{
  "arch": "gmlp",
  "dataset": "seven-segment displays showing three digits",
  "horizontal_flip": false,
  "color_jitter": 0.1,
  "num_classes": [10, 10, 10],
  "norm": "layernorm",
  "layers": 8,
  "width": 192,
  "muon_scale": "match_rms_adamw",
  "momentum": 0.95,
  "adamw_lr_other_params": 0.00085,
  "epochs": 27.2,
  "final_lr_fraction": 0,
  "weight_decay": 0.0
}
Rows from block 3, named by matrix and row number. Rows with one number belong to one neuron. Each number is 500 + 40 x the weight over its row's rms, rounded and kept within 0 to 999. All counts start at 0. Numbers have three digits each. After the name is the row's rms in percent of the matrix's.
# u: gMLP up (value half) (model.blocks.3.mixer.u.weight, 384x192), inputs 96-191
# v: gMLP up (gate half) (model.blocks.3.mixer.v.weight, 384x192), inputs 96-191
# out: gMLP down (model.blocks.3.mixer.out.weight, 192x384, transposed), outputs 96-191
u.8 091:478485486510571443485534532439517453426531470534447516505515495548524480518565519615503428471555526528484420474470536523502466445487435546479557522572516516481476499568429508532523554517528511537453482552506530490462513448493457503432485438491457471560527543534567582470514461524551526533
v.8 095:502495508523425454524493553552453512463476427468545467425479482515529524542497509513455511453475545464533465511494520474515431473536524543473521447521525483448529424515444605522557484541512591515528450509529496547496536449396452509466475522457494478516506508501479420483523508474532457552
out.8 083:525602451490459538504482527514513487506472549444485544442451483411503521586499508543450471498441447544534461498520511449487493498442547482533539460538480470520516477567526423567490513540540542426526525512462536450576548464447490468570602461539522512525525539456416482537545483509525521457
u.9 128:542515464525508503557586445479476549491538469468531425528512474513453528531473464534495439415499482507529468547466480518550501536535400510538471498458488497487453568535533496451470510470526534578487569506447540520462523456410457558498538597478527469560545562428501464509512532494469520540
v.9 123:485424469479385512592479453409471430583547363524552535412490493531504535508477486494516515518500530499509512529498427538476480474539501542481402476471469470537481527443481467493484496543417533543488518504477568519479511513507488545553520497500495612517535501548545547536499507467468553549
out.9 109:520533460570520499478544481537460489495466462438469545520502504549458556537524466439549518530520466432525485528495528475502458455473481447459572494462504513498481493504552562496460481513501519521505520581472526500510519452513569518519567453409445477474479479487505484518512517551477477494
u.10 126:522473531502521524558494524480537503573522448440490471467486541497468518487563467503561492510499505408478420441556469523498538451441551440527502509445429413534473539554507470475521417500505477449519519530446505498512515532522461527482515511564590508573510469528511513473453464504489509460
v.10 132:504497432507457486581507506490504507568515553480468492479469546484562526486500534469468463522479535476569541500455521461472472475546480533501472524538462501458459495381448538432518488532494490516474464454497520494567402528551481574528480554529525494561452509543536452485508497580455470486
out.10 114:494478480559507483470490497498502491570580490523498437514486434506501524462448529512468495447498547517493579550479496477455563512500544550520474546542542454504494502467483493479490493473533484498483515478485454464445458453524522428454515474478527557530470470488458467446535517468533471518
u.11 035:510486493495546483600547517468488449409501503451463487516457506542482533550526470510508498480562462498464469445549465459521575527609514500504494487567508565471481507518508509541509495479473489492422455471424484482492607420539494469503463412517517512545510508534507514465540467520527495454
v.11 028:464470505496514525503478514551498499521551495492507506501513446504539549481449526540576545565530473498475596533569500449495474416462472479505453459542439479501554540484525462508495494539474538527475533472495555512524549474478449518450470471499559503493464506523499503502514525561476518524
out.11 039:489498514443470486403483488535507519520485463579533557504500438491480524467449531507472520486459458519449510502449504501518449411438444470532475553572522419527495550442550473481484425468490513475472573544553533516514467529491485518485562516459491524451537507448454515505439493493414472511
u.12 129:506508441477554472520472501448509530421484537528474473505567574431453438491519495473452511530488474533556446484439499458508480440582530510473510483550529491559517483455441509538511547521457501483574509505474446460500537539544496507527498539465486474529534558503573465506480524516424523502
v.12 112:535506507550514530485503466466555497458508470441556494482534475549545521469430526509469523453458542570474468475482527431506514486489399490577479503500448518485521530466494499507591478468494520509542466499479491550528426467499548500508511506486495446491489425612567520493446516468480520555
out.12 125:531524508473603512490438476519496539487468505501480507530508520502507481525490554518486515461515488486446554567537505436527481571490521545505506595416482545531559494559495508492461569458506512506536500494534455502511575488496510498521496569415513449489480560530501499457537565411548495550
u.13 116:446475519489480489480506500522557488506488488487488516441526536492533566556522474435492451481546498504502436469492477485514532528489499559507493498581506519519448502576550526530405447506526519502485457471472493579562467493468527458553554480458518493565501492525517539642499492560552433471
v.13 110:520548490509533593559491533538494530432567483381503530480511460512545544530488438487476473533518516506442515493542472523583475494484519513528511597535542497479498507492499541540495452465479552496451458524450511479513490415468439551538529458490497429516483491467529482535479553457441488529
out.13 119:478532471471458537530520514576500510519475531540460486408455471426504514568535478568574521526516465530488543499447499418415530514439496525522400515515443467496460436512565492486459524456548450594547553490508548459465517530483509483460505522548484474518444534517443510525443472472406496533
u.14 030:542528523508503499496573498542446436493431492500413518534523492519428554501525505481511458455524557461445579459544483481492518463574551481495548491420477481524419483500517482482589504508480452485499444529533512461502552514507496570531515523513457495502493534491448466495492556523543521541
v.14 018:520482493441549471510477515552499520569495501459484485528461512500489487418556530557475538480393513428440459577502482517512504503517479486481461509519471460503531544464415474501527548544439529475501467514444513423493582523430465501509476500501506540476560516554503527500515524469547494535
out.14 031:508448472427499486499505495556516557513502537460464488516526437479502488517503550461484493524425441490553485485440570491516457534542453524457468526526519494572533485521525530452481491538474470523519503617533500499463502530525490483540404540477499538431504488491565520507481377502535439473
u.15 135:483483558492439521457544467468507475498506478561474518455532547444540505549451427531506581461525484497515541448549476451465503468481516443628506476455492453527515509480506481434473499511480523472522500563516583623502477440516481491510543536473533496463500488453451510525583534467476474495
v.15 123:509473557488488472507584511500452494516532482579495559427497556516430524488517509520465454467442542484511544505515503539481502558486492508549472506487514448510589486512451529524529484423478482480486566535464555484559483488565491511421453518461485556453381572449489547537532528448478511474
out.15 123:507544482464453563483514472419529463530573452510567597499536542462517467481493540536366493507517497489552432456447531471456543487465493517529480490525427496541462558414507515498458491515490535504436585476468497529569529552465592540514548529521490473454502511475471471461531471478500545538
u.16 046:473483567528514460493519484499529438552540578526553519552462518444507613462463541537561508505543560493552515512478485446467443459451393570469490552505444513453474418433493510428484485509513557522538465574498515478476489470480531500495496493496509441528510503508454493505516569563589526547
v.16 038:448494468427438563507532522530574543519530486417526579460505470523498578470456523525570543433488506508463528486510509452547411550516489474502429418520488469579477517494494520495470545529478557467527476510497503499505494553459418506552509510478433535492494461474477520502584586540515454489
out.16 048:479524430491445535538496481539537491479468496500412471484480453490490473568570475453485498533502476491474502485461506518498487429595535475534501462508526478491538511530481507535498542549553510483480520465499540482462534487593500475469480505388519517452409448579536491537451470481466416430
u.17 110:520518525503522546522536500459513451588548491523480564516559490451495581497491509471584470543467518544529416423504523481480453497502464458531518459504464423498515485523528501548551484417406467512503470476524556484484532440487512521451472521524536458541463529547520523538493530406472511476
v.17 124:487493472457479528588488460505486519492564431454533478512520436523504499492513449517531512451421474479513499470508459474521449511489526416479545525512511439479463474544538534497476513458504528596465427418554465543510523502517458550488434518474493516552439438429501549556515499489510453603
out.17 117:556440470467453500504519412487518521528390523486516504453448523463550505502493481509539468531396569439481525530517528435521524474509513487474555544503428534511507506495480474428487501479567523523462449498454573528485514527546513436502483526495451513545514560547469460513491423509491518488
u.18 028:465469518478443516563487473544497527503475503476519531529510494507527500530504510584453533484412406466490511526413404493473511459558595550499499522498421548496467522521503493573497520532499388495459539476491520550542514502444560570499508509509505504480503489508537490478420471493408515564
v.18 018:516477496477538502480482545555572434507545466477491513533547495515549486404500539453469544478470519476453481499492533473466490523495480502507494513469480462469510562467439480468483524539440528508482475531515557534556533450442449556445528456554399574474504512522487444554434529534563482521
out.18 029:600526510472556500509517514508475507503529503537548499507470527527432521427502507469528470460497484497468584488555532479555564545527448465483554528478506464492513402551535449418508500499558552490471515542479491529511505435548389481501523504481440554495568519486520469482559538437618422478
u.19 052:493502537546489488477536486454520477519517458413540464519499516462514477527546466482493441452496467490492591467463511454495466551509453477485513521461412470519503492559502536519525524459505534495481539435508532483446503474482447568544543547467520568502612534447457448465578463423433445458
v.19 050:523521473551524481507459559546538526525462513481460583530481542477463513541490473503513463480435574502502441455527579549507566531561517455524490495543498442427482499511505558503455419477538432381481512519509511532415433476481493491490547536535472520498469463495482462483420531500515554571
out.19 057:528499497399520474462463515521482551561555471487538528492439520523462490444483520525477512548531532594554486503505558432506513536470417497452485522555541552501439491490576515473567594477510498499508540467525494556520506461517477457486460566520555561522471550429522461522523496476546515495
u.20 140:500533565480557511508510552508504449490488469449516522593481477469473507533520503519549565504485538482524520566519487483495480513501513520547471551500436503446487464559523498509529476514531497525480507449593571451450484487534530461544510496484489580432464467442514496468567432536573435479
v.20 147:533415534537540538443443492438549484498478446481477508434437450524595509440472532512508504496522530458475518441458495522539491492544426579439448539517503433509570566495473532540556512521443488540466421466545555433543486518512525531518488566538493482509570491537440470458473492476555513536
out.20 117:555429519554529480508463523565477441542551496516497560537535503510525516422522473520443517540469470526485444433555498491499495542432515528532580512452537507487482443466407521457574480474523486411420453522522484557493450476484490503478517588510511468466465517498520512456526408545521497487
u.21 117:480461475469529464557474487445533467476471493528516471518596546390566488452463488546535463460479510415554507510485524497484463434475466490525523461417487503521546527525429499450514433446525463400548477542496524562527501503520464524543501565514517499505524486445560535467472509527545428451
v.21 126:506457509555522508464442539513525516496609475429554449481478449533499494511436510447473515525491477564415492496492463492510557528517476458449454526581511522501466414532524476541427444530566501475578506577483459478497485526511490531539488536479539527535469467564476487480505521527515483482
out.21 120:474507512515453475502468527490491390501497526517520454528488584523468519462545554482481461499461512461491487562452434525503443582490503475541513479531462511568557466509523513560524467544429457593536519504463535408505481500506588501453563469544522542550524570523441529556494544492440483503
u.22 044:425484429571435556485532481494490537472473463544518521451471572488515509502503543485500465515460559483554507518507461535513519373523514554526587548422465556431519489481473531474557504530461470477464522525541488522437558470515465529467514467581498546506560432489526498455444522501577510454
v.22 031:520412506580559471463465578501582485491481515497514586468463508525555521452498458497437496466450445423513524495479485413448540517477522448533468451552493476464477554525466462483476447519522448515457640474512526488521506415536497492512478540454536538493502513502556546443548550530523413445
out.22 046:527510530504506483507482488499531501486565476460532452509542458520469471466514449488544554480487548528515434500445582409556532553555569491422479507593528468504446415522574515445514522488588472494481468511497517495513504524556486519510463499458502448510460505497549517458543495466467446488
u.23 082:469484466529530552557522442545527544426536563487499525540583442466460557454431525468572479536524518529540498472463532499509526556543537489505458520434492507515460470565537426413529506467475541455558500557524506535457547513482527496464544544536451468530453506547516455529452482505459510560
v.23 092:555513498483515476512457457512524548573455516444483488526500486482430554531498516415506491499450475522491529493484475525460464535524500547517463553538553387461580517543554439520526499434482512438493516515524513447519497584548487528468533464512514533516422555499490411454522467546495489499
out.23 105:545470504494526441576442473560474421501481451472459506598466561529518493509511506527421447497519485504524544531479523497431510507564511503452509495436533448465517537492491491425473565563493506512498548557471513459519531503515505514461557475479490477455466568480461523502524511443449486515
u.24 043:499429440516543557433502433522515501550483496496572554521426500553428449415511480466498486480464493440456559508496480411467503453506409425538557470507470565496500620554542427522543453583487535512545424468542520478472546486437536510555487517471505530471496460478476547467527505542489515530
v.24 027:476423446490503425478516380505476508491507486526501492497433547550518551417537492480501506496497500507450356480570564511472490473514421504523508574417529509502550466526487451463464540477479471474520563544538480447520520473486466486513514496528523533455483543475523450442487470537480410556
out.24 044:552569492479482496521449502491467514414532519509451519472529490518546454522503486511536522542484458591516487505533537503525483476554505530472443480425496375523450507485466491524466486467485444506482546479490480479500541443529461435512480558533493412573487458536535416575466417427527501567
u.25 031:511513441561544465462548549534431447582578513496502472505537469464530523509504494477498521515524593486491522460477614632507404540455505498559462492547491446513496530491411531453469512476490495533496473492501520563558518465515488514521496498455574439506520480477438396513500512546496502469
v.25 025:472500510438536519500459563520489457534516521448503495550539415472552510467532582509498559453502460477441552473488403487472457507512433410504434482534443496477535545515510458527473581584455576555490498484478533526486471498503409528454487523494419496470443514521522502538520547583488561566
out.25 030:484529558470460517602533412551491511437462532485491449467555576480569486514496531504527516500489455500486505541495392472571525522441509519441484490445497588473520481550488447551514518581539484488491484527475507492478504504489527505516537486482485453532431510424542573552423483479452487564
u.26 137:489535499559496528579486527521481497502532496509509419502532500485567436439463556588535466570513466463488440435454456543532442512482485493503500492511474525508529570560518499567486516473530541506577562494488533465486505484522482511453485510538509558465553625486458500509490472426476495501
v.26 133:478502499523509569606492492507520499508493601567490446532499537519528432435446435489517480542543473467571431464468530494559489501543497505546541481505470517501520570533508569469506505510493498424459529576435518460524490519567547497449505552500422475449537489489518528451465438512437484532
out.26 134:474551495495538515556439531515469454477526532539519544435568572504454464496474471507434462488438493505490484517479517499510514409477539481549515421479590447506507466448543533465525478546505501574443479514571421456557486496477463521493520517519503493499447535456414519477531519502534555514
u.27 116:534546461503454550509500450485480543511435460514481509445537557469492539456494504520512560479442518424591487491531416480496472481486554464453571529567502481487476523504410526486445429467564512441502453446494541463475436454546491482517510508512481487515547437465544406398524484540621463496
v.27 100:521533548479553520489535524511560551489463421491491538544488428503461509556562521479484526514481507537540488483554497398508515511440552450514432506468477433536512466538524397532574565464435530451537589506489514545548470580491543468523537455491540486477492486488456492464495469510549505476
out.27 107:480469470509536522448514518524481471478540499457520471548483504575471516435514527503516444628500469519481597512547567494450563505485468515519595431452458507489532449495474499496524491501486441519576485541566451456553500555540526549476486521544394470536476512488538465461490469573482507530
u.28 105:471500517450519480409538539475510547477549573485574535513471474530455424559466530473515464578453475554499471513488528480555548487566506486526551523448517472496613469447482487482472499550503456510508494530549452482469537507506535514403453523444499536494488476412504591459528501535557493524
v.28 120:498534459499564510507481496488499405533532555424479460511508519513487497454544477524486498481480509550558486426507541465436482450501434518483499503518563434510555518534481498556469515452452526529543486564437509506479451631522582547459515461459564476496504493536518545485478524530466483511
out.28 115:493498504523531521495481455499488441469605515569478525488418450397475432500443490533461506434475544552480441518486520509488475498556524476472467464474447517529514486487469519520544416439530601539480601525484540541408519460499557484409467537558455467516535488490567537520482488488468477583
u.29 119:503488500519491565447420452517416567462501502540512535552516505559492502510511518505460560485539538503458517469440474483494413535465489526494503556486453528506482560490560455440483443607461472530482507537523456457530517452471485545462522485551458469469497498511520555508557475488487566474
v.29 121:531484447476434469512508532517471484588441470481561554565584522533529522511493472467519542485508536500397509532528583540517482574496576505533475403544493480457556463538498476450496536451583475552449493472499488444486472510498507409447472499571475461490461475470463525496451433469512499414
out.29 117:498449478526494454514583457511508520407478486503536461538552567573488495530534502476499522583511446475542523524442563470518502516494543435565498517494483500476477558532545491499572472491550418519503564468448541511549481482425548457528481515475431511500441497497412523504538420519447436502
u.30 044:515402523521580423449551500543511548501487472468476454554453475532494486561495444521557493498502460462466582504432474470444496469464467481502561545547524491498438521570435439520485402452478470458536470554513475464505565535556508486458582489512505578553534497482510517509434518490550539506
v.30 026:496558536468553480482489529522477537532468434384458461562523463442491564447527494496498512486449479413487482445555457489507463495445459468456511520474549504507562481522501503486460535538450528480533515499459531549543559478430389512512460519438507491448485579526460523460505461542497531545
out.30 042:515580450475486526523484505443535448507593552601443502525488487491443524414485585438460549544554464483476510382502457469566451580551534529510596486518505459455512527440515521542507532496484534486451506430491504519506486454438526394511490525469454436531507477481486475429503505521459459496
u.31 120:434526467487548551499437542526426461546458476496512474469427446474490511547535537506422507520517491551404536547513560534429535479473469446540510534534512521527520476571534450486461448509555541555498462443505511501525478442542517536495499523558474525517491512438475484547550565475505462461
v.31 131:483517507516524536488522515518450610504454431439438490485508474472567397545506545540466482435489502475525539489488455468475499574473528526441466518534548538549539551522535516445548477483486508467539478544551437470479464490496435505568489489505512441513458519476542497552518513477489485546
out.31 132:474561593469480529460547468423497467480512541557590485521450452458498538447476462507448496533507530525403506445583495496495578486515551500518456508550479560499452439498471416510451495516513538525485492482525430498531521481511497450521545506562462477474500489471505561462545569506545498614
u.32 080:492550503471539449485464596528545520456555541506575525510495539547470428510482483480535448553512563490507482482534527421441442566498486446483582460524431501454461522460479475473520541526499476437540541486520480543578513510510522496497490517503496521477492422481492557496567498433533530429
v.32 083:568570479471490499505458523513522512415518508514466525483470484516400459494471528524474510553530547480483542496487433440526423562555464513455450555465501565513472489476519524487464516473502466466531483497479448503478544515529437492530522507482464607517575430583538426526558421511441500542
out.32 080:508488426471456467486458444531431583487496432515493508442583437479514502455550443462494521474479491502496516485441535479562462506561510546547539534519518479452456478475516536495526435498439500436605463469503533524485483397450417507516518520564549516524488496512478458532493487452516595511
u.33 092:443564462478563510572496468488492373483544577504510506529464510515599470508493478518453498481470399488556513479511530476429481525450500475538561472534499470466532532463541522563470543552438490478526479490535533528461534499519513533446512529518423524514517513442551527471438504483499492475
v.33 087:455554504501495496502489442556459490520465473527562479448532458450551484516497565576466484511546479520582494491472530459461471497561473493506552471513514553466489532533505497464548514441490443488495504518507575571528437505470577474427509554468512523493511468445473506494511504572495455496
out.33 092:504540534458452504538425584521556453464478495486413540461470486522502471587471616531575485481523430515450536568480459525464496453535512551496503468494495437474489527467536424553498446482569551487528499522447479500479516406547477454473484468462514514471458538497478512565532541521501526535
u.34 035:568485528498469479503510493519492610543474529484506419500521479496502536595502452498487498496513488478517472540456486523546565532507472480538495570497552534504462498500469520459437430513560511531492532510505574496513474456461525512472396499491482449507470437460462481502505484550550583473
v.34 030:431498532497536528461444445543466548570437493489505476576538534500532485393507557589515560439601517480486515524473443438459495457513474457463436481492552469586514527525515556496516530551422556553542453543478516530463537522450456433461457505430524497487454572479506518553450535515531483550
out.34 044:466573479533508505524432484486489466498463493455486516558549455513520577375519567497440514448557564493515484470483483476453462525588559414471485463490462458488490472497523503555550487479445522481478483497523473447476562483472542546503504527485495551486430537565468507493480517430447548478
u.35 119:481506462521572525443501412529558426511507461525504474487516514465486473508501492512577502467423507490488566493518554475442487482514481497466528433536520453462527466444470506529557403555461457540508539545582444549490517466476487544544460590505501508511581454510495511478577500530507485428
v.35 117:504475529450423472524531508515524535528489426545435527556458554517452515414461474454567475525504524526505550482485419511506472639494487573459478497509489558441495469511505431519592486463495484481471490480511553442550439504518571517548458536494534520445479518473514473482518521516503512448
out.35 116:523480526495454469570549525466531593529522405468526522478520505532455557518503516426450463520533480525576452488490454490474527470519434503479532530509469487560490568445545480487465513464484557548538531498470485507590483564447446592437455521533530496533414550460512521474424518451520514453
u.36 089:569419464498467507523471434458546517507473487503439461560450561536460429476487404465519573441557500396454497435524464526512497530451539515490579475484497502577543591549559504488470484470510503519501394523506500526508502526483469434517543472506491468499488565540598478509501506528521538506
v.36 078:511474545460509528494464561515509520501544541439516475485532434496486515518526478511507459498458559499464515541566519451484518479582537507495444547486465462525461465564532451569478500525517539519557442499552522459461471480483518506517457464491553514560549472471473469551505528509471497545
out.36 087:546527498577458539513461504501513532438461571544541465459507550444495464553449531486454485474535528477504456453472476439437458493473521412578474518482468500527477493555442516514542493531495473516514440517533532456522501529555540560456502464522422445466511510518501459483573490545490501510
u.37 062:541524517504408493525483437536519504531528566521519496474515478515488504490504521484430494490462566553470516538425473453555519560535434483590441498413485479484515472507534482457521531484500554391582450521471423487504427466539481475493464490603504471531477518521497450488442493528530539472
v.37 054:502422570526512444409503504523469424472442529491554553499407541556452458423459540585471472469499473498522488507604483540534552512496480509480466456530490478504486552490566566454480451525441520485574499568429509405485559554464495480491561480449508477558450495460464511568532456559534453543
out.37 066:512487541531557476525521501505500498553529461455533481460495411429545528470501560473522549503525545497570464535472484532494546534478488468466492476489422499544478438532455506539492494503549480539495527506555505523481593499448513547501494483410552520460510493470419567521470481422480469549
u.38 124:512460535556450575505505549458543557437490440473428462514454494466543533546518503472535434497517512445488468432496532480489510509420532480503523524430482433448445484457531546516498535485510409449536442454501476567486526487405506511588455431557453483457465520524441455481546495576625521487
v.38 120:544491521471464540559528521520591486461563552374498493515480488446502513449454443469506531492447519480484474498445529508536514476485489545500557557522486555493500451493524426543470499450565502525557467505524489465547527449593566513532482522563496515520545536477478503418507476455569485557
out.38 125:540553470532565476544563564493567522492545466545531501479454475516504445515492498519477502480460457517444477532536466454547511477489537445581467495504421560499481478515486452502479542447533385488472510521537573489521507559441481477426427554486578507505449494523546577469431392484528507551
u.39 144:429498559480539442455509442395500521519560464548506466540513431504547486484444436494461475524418507496476555448437471498470515542505550468558529511472474538456494532427515540493465467580449465528483463475623587511520486446486424512552504477509528566556497530404544474484500496476483494488
v.39 129:468505573501415523444499526505490547458557432512494542526479461540461543512484494535488520522466464481549505500481443562515487550473520509401472419510490510563504527565458452528513535510541452570463504543483490495524544445551502425467487478483509504481511496474526406545518549430438529477
out.39 125:486491420481466571474511489482466521522534584497518460514517461464567585527476507501519451512489564530588524536539497481483428496510613487567434536470455482562545554438507480425448436468506489435542438447489479466487524581534494530547495540506484456459520484450514541509481476486548506451
u.40 061:489498534504531471500490541505512457521524536516562527500456522471516510522441504490471449439504470497522531470473518452532510487485533534560521521411394529493531444544420551518439506496513483566498540571473511466471468451496475623535410497473388437491475571560488446500532483500616495469
v.40 064:444443482496506543571578464595517502539460495499486529507510487499479496517533529495449485561549457498500525508514560505469543448560534447520516442452509464489511627493473505511537523517470484526473522409499490454518533488531408511516447544493477538460488467482453500497552514555472468447
out.40 068:522456479534485485530574588489481540530578507516508497527422463553454519471530531513485546515549532582505506559541492495495449487439493458507500465528507492487531488452548486481567545407503496506463485494494527474527553514506554481402424568538517539508506499488484490520412437432457504538
u.41 121:487472487470504516575461439491583525461551481453519524532482474545520417546482491505527442511536537461422486446450518477409495516521472493461558509459561423509512479562467523518477472512465457488514486527531515477474442491500516480506530519511529501508476553447541519494486508510505507491
v.41 127:515448531486577520508520495498531468547471532561495432452465523458505466527442494510485415467535459548581490531511578431506568523450515541546496477557492514539484558428501501491548483508512461484512452508422481507462498492535561545495485484506547477469554500499474516392581460504515452483
out.41 130:517523476521548505508527550445494512474583520552443575491520524509467536460491598504551469501515493454496494596533499436576499492527470485553502491460539470506478560530510506486538505584492489535521518538490478492593563428455468534411407541468500486503455499470484473508479519556505434484
u.42 021:459482513452548569549524582480467441603484456516465438493487512477532498533523545466554523520450504428563519591444478585477528502531529499547509500465458501472505525555561507435532514450522492477428518414442523436539526460507510563526412488488584403455520438489506517443412494550475558503
v.42 022:474480507508546463547419497563583482571558478443554429556443490507483484505556484565546475458463509485437469540578505527485499501528460513597501525527497500511582534482504511479493446570438480498460487497496508454513572549497451475524479478493536566450541555574490538511510477438507509527
out.42 019:506513530468518439435517466554488544382477506537434531457488526515527482419479455486459429510501454502460498452534521482489531544564544432510453526533471445494516504486542495523491471528520481541466517598496489566527479573473505402527572499517538474579446499468488466472484528441509490517
u.43 127:532439472516482426520455530480534576499568560508521477501558415452508436437537595448536484532537428496460506522457482483484485531437481443450498540557526477540507470528502477538470487476527492585525542520489450478427473475492526434454450480522497436529511528580554481575535520472538419465
v.43 124:482553457518484539435526580499571583473531532461525517503484461477496465405560599406484513517495423532515500538486488453503470541501509493474423558547503597501503545490434543483504540489474581528464485501480433513535503574499535434503528496544423502453447414535449556519437511406476473493
out.43 130:483530475505493499480563503467462408498526437385547541455546512485440506547545480427543521494587430435544461497528512464588521488474482429468477453462567535446483530548499490497525458513489482455518469524522490548465471495482500494472455521533542581510538505414448521525497504523486486476
u.44 027:520511453432508592442502475516503581546477449442540440553501510516460537517465526493493446549504426539514489587549461536420460499461507517560487502542491458479420496454537459516511478506475467487449492509489497480449514457495452551507481549524463544524513515482506546585486520452519514512
v.44 020:479435485466505438507534543548538484556441522485447565505538543467501567431527522504479561511480505437459525495529469462537516484483415452485505456502437438521538533490505511504473581555396484515487540524467556455505501564471378459521464490479540548414498487529517494494518476495502507550
out.44 029:506500574562479460533488463457516490453526577526494497422516514485479439521503503470479507509464504485509493399520541521632458565500544486440457489452527493513569601492477560504463542526565487479511507450529488482547501501534580420546551496491568459440499443516501478420470482482458516438
u.45 118:489532482443534559497565482476581482476497534494496511556557496547485428536453508574489562531479494459584521452480559494483454494440522472456464560519522482597533481412457491480531508482483539509505462613479554488435510478549458468487485559472512474540427457517497533528502486515463478536
v.45 129:479530558480399495514470466504511530458477486519507487483540527478458542503508525408539524501541517470493509512554530483580520485438453478477514456454454490539543440384522492478392582467513473573472537533524579519534530519385578458497518457456526517440485549540487530462517474436559521527
out.45 111:458536530541522472409440480501530482553491480541413527456514467521457452534549478496477533474559484492497455553547524502496527544494530545463573510514514500461531525438548561484488523482523431459528512463410505517498529529508526500527501476515503500528472459506454470483483443461436466438
u.46 124:483459475457472508485546488526524524578397504540440480443514487530533589442509494459456498522457496451501531465524513459469486563552457542495560448464447493489497458470501447515476527530556578479447553530474479445468557509510486442471465525520512502515526496523475450519469461504588510501
v.46 125:480497475530551405534490431456530497503547503513530526505549446497487560518551549528465513392525514490500498453532547494460478507479485485471438484554470499508502476466498504478449491495481535445460507528596506462525546503541534489513482521500527437499523484506456498463595500477512482505
out.46 121:457557500508516504458512547440481541524442508530500485458526478481552537519436481480505516526501518431520477498430542497518450501513534454540516463472506475560507447510526491552534491546511470565557485466494541466543535521449490544526491504471467507582476608513447469525464479520540467478
u.47 110:478483518434498478512500591499497516495543466470509560501571466586521448505484441491485494470468459509565469472436513471460452457461561515537510509489505503511462536478561457437522487519476446525507512535427484498439457495458455577510450545610516467489519499453449543532544526480500487534
v.47 102:491455461489488476451502460461515511541563478471517562572479477487558446521539457417494533479460494484498483473495447433488470544549481487490481398514490505529461471529447484500449500517480517503487492558534439475504550541521482489538527518503455450590504441552550543487537484493543552495
out.47 105:518447472501504531496514529483437448457460545570528414492443569560513514519457529439544533480466491507492521513495471411506394515472539533524511437421531537511465524497517514511543524483476465488568550527528517536518452522453495504539533564546432459483502417462466480548484479498503499558
u.48 119:497530469461457552469503498489507441525522514518479449561498521482520490550458481490550472460497419475559445426487475479511467493604474413532510462528466486512469423454554536472513504481506517513520430578523469476406505518559494578496566540437563571502553555488489472483532536470532553553
v.48 119:431485486531484535466503514499511404526522565506474503479561488542479464538552506467475537414520449552512507514464448529513490538452531480433486478422533545521440537531562474478540545431513555519511562468572486525508479480531500490461490509562527484504543463497478497446532475497523374570
out.48 111:511547529513475540532485457482494478541501451548566419585480525447514551546540497489484493478514443537476477479420459478530511469471530470592539503426466572512576447455473480469556627443540490518472474442517474495462518483540504471540423503509420553471537501483526454473521506540508465472
u.49 046:457480534504438462513533492553440465489495463488496478508516461515510474532457473500494489470524487525520499529508461545498413528453518504534498388526459521455462592563458474502488516479439480477476498569475492426534558543554486477559463458531453447467488492515485527391552461559639495538
v.49 043:470461490466509512501448554551460528536486457474577590539511466489543466475499440525522512494505474493481511519476457543525525501552471419518476459527452521544472486483436471505448509534527532497507485481547449460534544540494529475565571475496433520452404457512560493442470507449475517523
out.49 049:469442455525529516508500483473525497524520535569468542461470525507470524511543498493465461516523455490504525504527578517518411531509524559486425542486551519509447517556554483441564432452489481484548576533562483488508452460554587526468491587491505453408487495530446540476457418495559542452
u.50 040:445512515513477481554555519586476457485547479514437548561523456547482453449513480476512536471465498507545484482526434527515509501439540542504519450514451475509501539461511461549433495547435490493525493485511472514494522544514482568442496563489505501491500528543501510578423511487494500582
v.50 028:420507485400568506521506501555513441564509520424445480502462498467500474433456489551501572482407515453481457481520453458457489546514529458513508483472464417498534603488511539514511521560456503513510585518526538506553484483442398530541500453502532610504471537537533549434533445520475481507
out.50 047:458503526471510484526436509465587524519505549541540503454499500459454536573503571535557553571462475435465557491446530519435532470559464472540608519480513457439421438514505514429566487444497471484544512576464465524581473468419518495513497445459500545469527521488491511529511492609541460490
u.51 112:479462582511409496558488479458525573507449488400415428541448580483518544441488440495452508505467478468531528539465464466544515516536530532470568454534422534530505427529589487497439500463463554510536531487505504469485542480414450527526541470446513481512470483512519555561460544514484559517
v.51 113:413554532482456413527424467480588503441454480503470515493485488450489570502524515479425432407478508501452548526556524507488460483498496541540518451474480533523505486473540427491468527521496519479593544569464512497512567522487467471497507521537529483461475464595537455568490561502491478532
out.51 117:424429472499469465452447502460484517512505498506545468531523461540430514492476511442513453468465517561452509547509554490560553488511529528499500536491517548490543522467554499511469461521500488480583507512605562397405487477515511505489475448526500479563492514495533518545531532555481519520
u.52 035:486489475641512545578525477525489460428497447445519500475503539529470470485532542479438559538505473514516555501526501402597470452508546548487558412464576514449461479505517510607525548492487492491538535514492520537495479488445509471502428546483529533495567500520439483468476518560501519522
v.52 020:465481540472497461541447520516532562540475536416510515464480464507530451382535475596498550452448502478464497551523511502547526449483473504560517478581450455558549554418492512457467546528516503456542556554501560478569500448482477481452464481467452481493496525456495508450533505488538457592
out.52 035:549533513417490520539504521471504496512504513579541445481526470498489523501466474469560509535407481482493491486461548548475451481503500525502493597572353511534504579546504508414494529532508445482463511465602446461462503497573549516523437463545549441528484485471570587483487460432538509460